config = dict(
    model='image classifier',
    image_size=24,
    horizontal_flip=True,
    translate=0.06,
    cutout=0.4,
    targets=['shape', 'palette'],
    mlp_ratio=4,
    layers=12,
    residual_init='none',
    optimizer='soap',
    beta2=0.95,
    shampoo_beta=0.95,
    eps=1e-08,
    precondition_frequency=32,
    max_steps=14000,
)
Rows from block 8, named by matrix and row number. Rows with one number belong to one neuron. Each number is 200 + 20 x the weight over its row's rms, rounded and kept within 0 to 999. All counts start at 0. After the name is the row's rms in percent of the matrix's.
# u: gMLP up (value half) (model.blocks.8.mixer.u.weight, 384x192), inputs 78-116
# v: gMLP up (gate half) (model.blocks.8.mixer.v.weight, 384x192), inputs 78-116
# out: gMLP down (model.blocks.8.mixer.out.weight, 192x384, transposed), outputs 78-116
u.292,116,209,190,207,175,235,182,198,229,201,208,216,213,190,216,218,198,167,229,190,178,184,210,149,200,198,183,224,225,217,170,219,208,168,206,174,198,195,200,202
u.293,093,174,213,220,189,194,199,209,218,202,163,221,214,159,201,182,213,180,194,187,219,231,199,238,207,195,198,242,161,223,185,174,230,204,173,210,189,212,181,180
u.294,092,212,247,204,189,208,216,183,195,198,232,184,207,213,207,238,215,181,196,192,241,214,179,212,198,216,208,191,196,191,202,205,207,225,224,179,233,167,201,195
u.295,096,211,196,203,174,210,179,170,215,198,223,183,189,180,209,232,193,159,187,210,222,185,173,165,180,203,182,156,208,220,204,171,254,161,212,194,195,211,198,222
u.296,098,210,177,230,138,187,219,212,193,202,199,229,201,217,220,196,182,162,214,208,190,231,205,216,190,195,213,216,187,196,179,212,179,185,207,213,220,184,166,202
u.297,093,213,202,173,204,209,198,235,203,208,201,183,245,210,208,190,215,200,176,194,173,181,191,174,193,227,192,233,227,227,176,221,201,197,179,222,170,199,192,205
u.298,095,220,226,193,145,216,180,157,183,175,211,201,211,208,200,216,201,193,199,201,193,177,204,197,152,209,226,202,215,209,204,197,200,175,194,197,222,193,224,185
u.299,107,196,222,189,134,211,178,220,182,192,197,211,174,210,198,201,171,238,192,177,209,196,185,167,214,210,175,238,231,200,206,190,197,197,196,238,185,200,212,167
u.300,084,206,186,205,191,224,181,200,221,191,193,199,205,210,196,192,202,206,207,214,198,190,213,187,210,164,260,178,169,218,230,201,214,185,200,260,170,197,207,203
u.301,102,203,189,188,208,222,196,174,163,205,227,207,211,179,221,225,178,216,180,232,222,214,218,192,209,211,209,183,186,192,211,179,181,207,214,241,216,212,188,213
u.302,114,190,203,197,164,226,237,227,197,195,191,195,210,186,234,225,199,210,187,200,209,199,217,211,202,245,186,201,175,214,196,197,220,204,208,170,203,219,210,189
v.292,102,204,180,211,157,213,213,200,223,219,227,217,201,187,215,187,195,217,195,210,197,212,201,216,165,193,206,208,178,183,217,220,203,219,252,220,186,205,198,188
v.293,085,206,223,154,206,183,187,195,207,186,183,204,194,180,200,222,180,195,206,199,180,211,175,228,208,211,184,219,207,257,208,219,223,201,176,206,178,200,214,204
v.294,101,213,189,198,264,199,211,185,187,206,202,216,189,202,241,232,228,163,188,203,186,179,195,187,206,196,219,191,199,168,174,187,224,202,226,182,224,194,177,205
v.295,098,185,213,207,197,202,200,225,218,196,190,235,208,211,215,178,237,206,222,211,231,229,215,226,180,164,182,241,229,148,216,162,176,194,203,196,190,171,197,201
v.296,095,193,201,164,250,224,226,211,207,211,185,195,218,206,165,221,212,218,228,178,207,184,172,192,217,207,205,225,224,187,161,199,209,211,156,208,195,206,225,229
v.297,092,206,219,209,176,208,168,214,203,176,220,167,217,194,202,169,212,232,202,182,185,229,197,223,208,211,209,207,211,219,158,199,226,230,142,191,166,219,226,230
v.298,089,187,208,206,166,197,200,181,202,182,224,197,231,213,222,173,177,189,200,209,218,196,217,221,200,204,244,231,198,182,208,180,203,207,200,187,199,214,219,207
v.299,095,207,193,199,176,241,175,201,172,212,199,204,176,224,186,161,179,218,178,213,214,221,217,221,187,167,200,217,199,172,207,190,186,219,205,228,184,177,199,166
v.300,094,201,222,182,189,224,219,207,207,183,201,166,202,217,201,206,194,207,199,185,139,193,216,213,197,169,187,189,217,204,249,222,197,198,212,223,216,172,181,176
v.301,103,201,201,205,210,244,227,198,187,194,207,198,216,184,203,180,184,184,193,231,198,192,221,198,202,185,220,181,209,242,207,191,208,206,212,220,223,209,206,207
v.302,088,138,165,183,187,192,200,228,218,193,196,201,219,211,202,195,179,243,184,205,187,192,198,176,219,189,206,174,214,202,189,197,195,226,189,201,181,181,208,204
out.292,117,188,239,186,223,204,223,184,172,217,200,202,201,230,178,206,213,227,166,193,226,199,190,197,160,230,194,200,202,162,187,184,193,205,205,219,222,182,252,193
out.293,096,203,183,214,180,238,180,187,203,202,212,184,215,244,188,192,200,202,168,208,197,233,203,163,209,214,170,184,243,202,221,208,207,209,190,185,189,185,213,237
out.294,102,195,174,195,196,171,201,251,212,220,178,208,204,220,172,222,183,254,200,211,194,186,186,184,201,184,210,205,206,214,196,220,174,193,215,207,184,218,197,187
out.295,093,212,191,183,194,168,205,250,232,211,198,239,198,203,187,184,206,220,214,193,217,196,207,195,193,152,178,244,222,177,189,215,167,191,179,207,220,199,172,160
out.296,108,228,205,216,220,187,227,219,195,208,209,186,207,147,155,191,192,232,209,226,201,177,191,217,176,191,209,214,222,231,195,219,246,173,180,242,207,172,201,207
out.297,097,200,172,200,176,209,222,198,213,159,203,172,165,195,159,197,189,201,211,214,227,218,213,252,185,196,216,218,179,172,199,208,178,191,206,196,191,205,186,189
out.298,105,157,217,204,236,241,195,220,190,254,191,235,206,230,216,191,194,204,186,182,185,204,226,190,253,200,191,183,219,193,166,200,189,217,180,233,194,216,251,209
out.299,105,206,221,198,234,190,226,176,219,171,199,192,204,200,173,170,225,205,210,197,188,183,228,221,217,201,220,212,206,238,204,222,205,210,177,154,191,198,176,240
out.300,099,219,200,192,214,168,180,201,193,175,182,191,208,189,224,189,230,198,171,201,211,214,222,196,212,198,176,211,200,186,167,164,202,221,180,195,214,216,171,211
out.301,099,171,199,201,168,194,260,210,201,218,193,196,202,208,202,171,221,201,176,175,165,200,200,191,201,202,241,195,185,169,200,231,174,200,180,161,185,234,195,196
out.302,105,187,220,166,190,228,179,243,188,176,199,208,214,195,168,210,209,184,233,227,226,204,238,213,167,165,198,208,187,193,191,212,185,171,195,181,220,211,172,227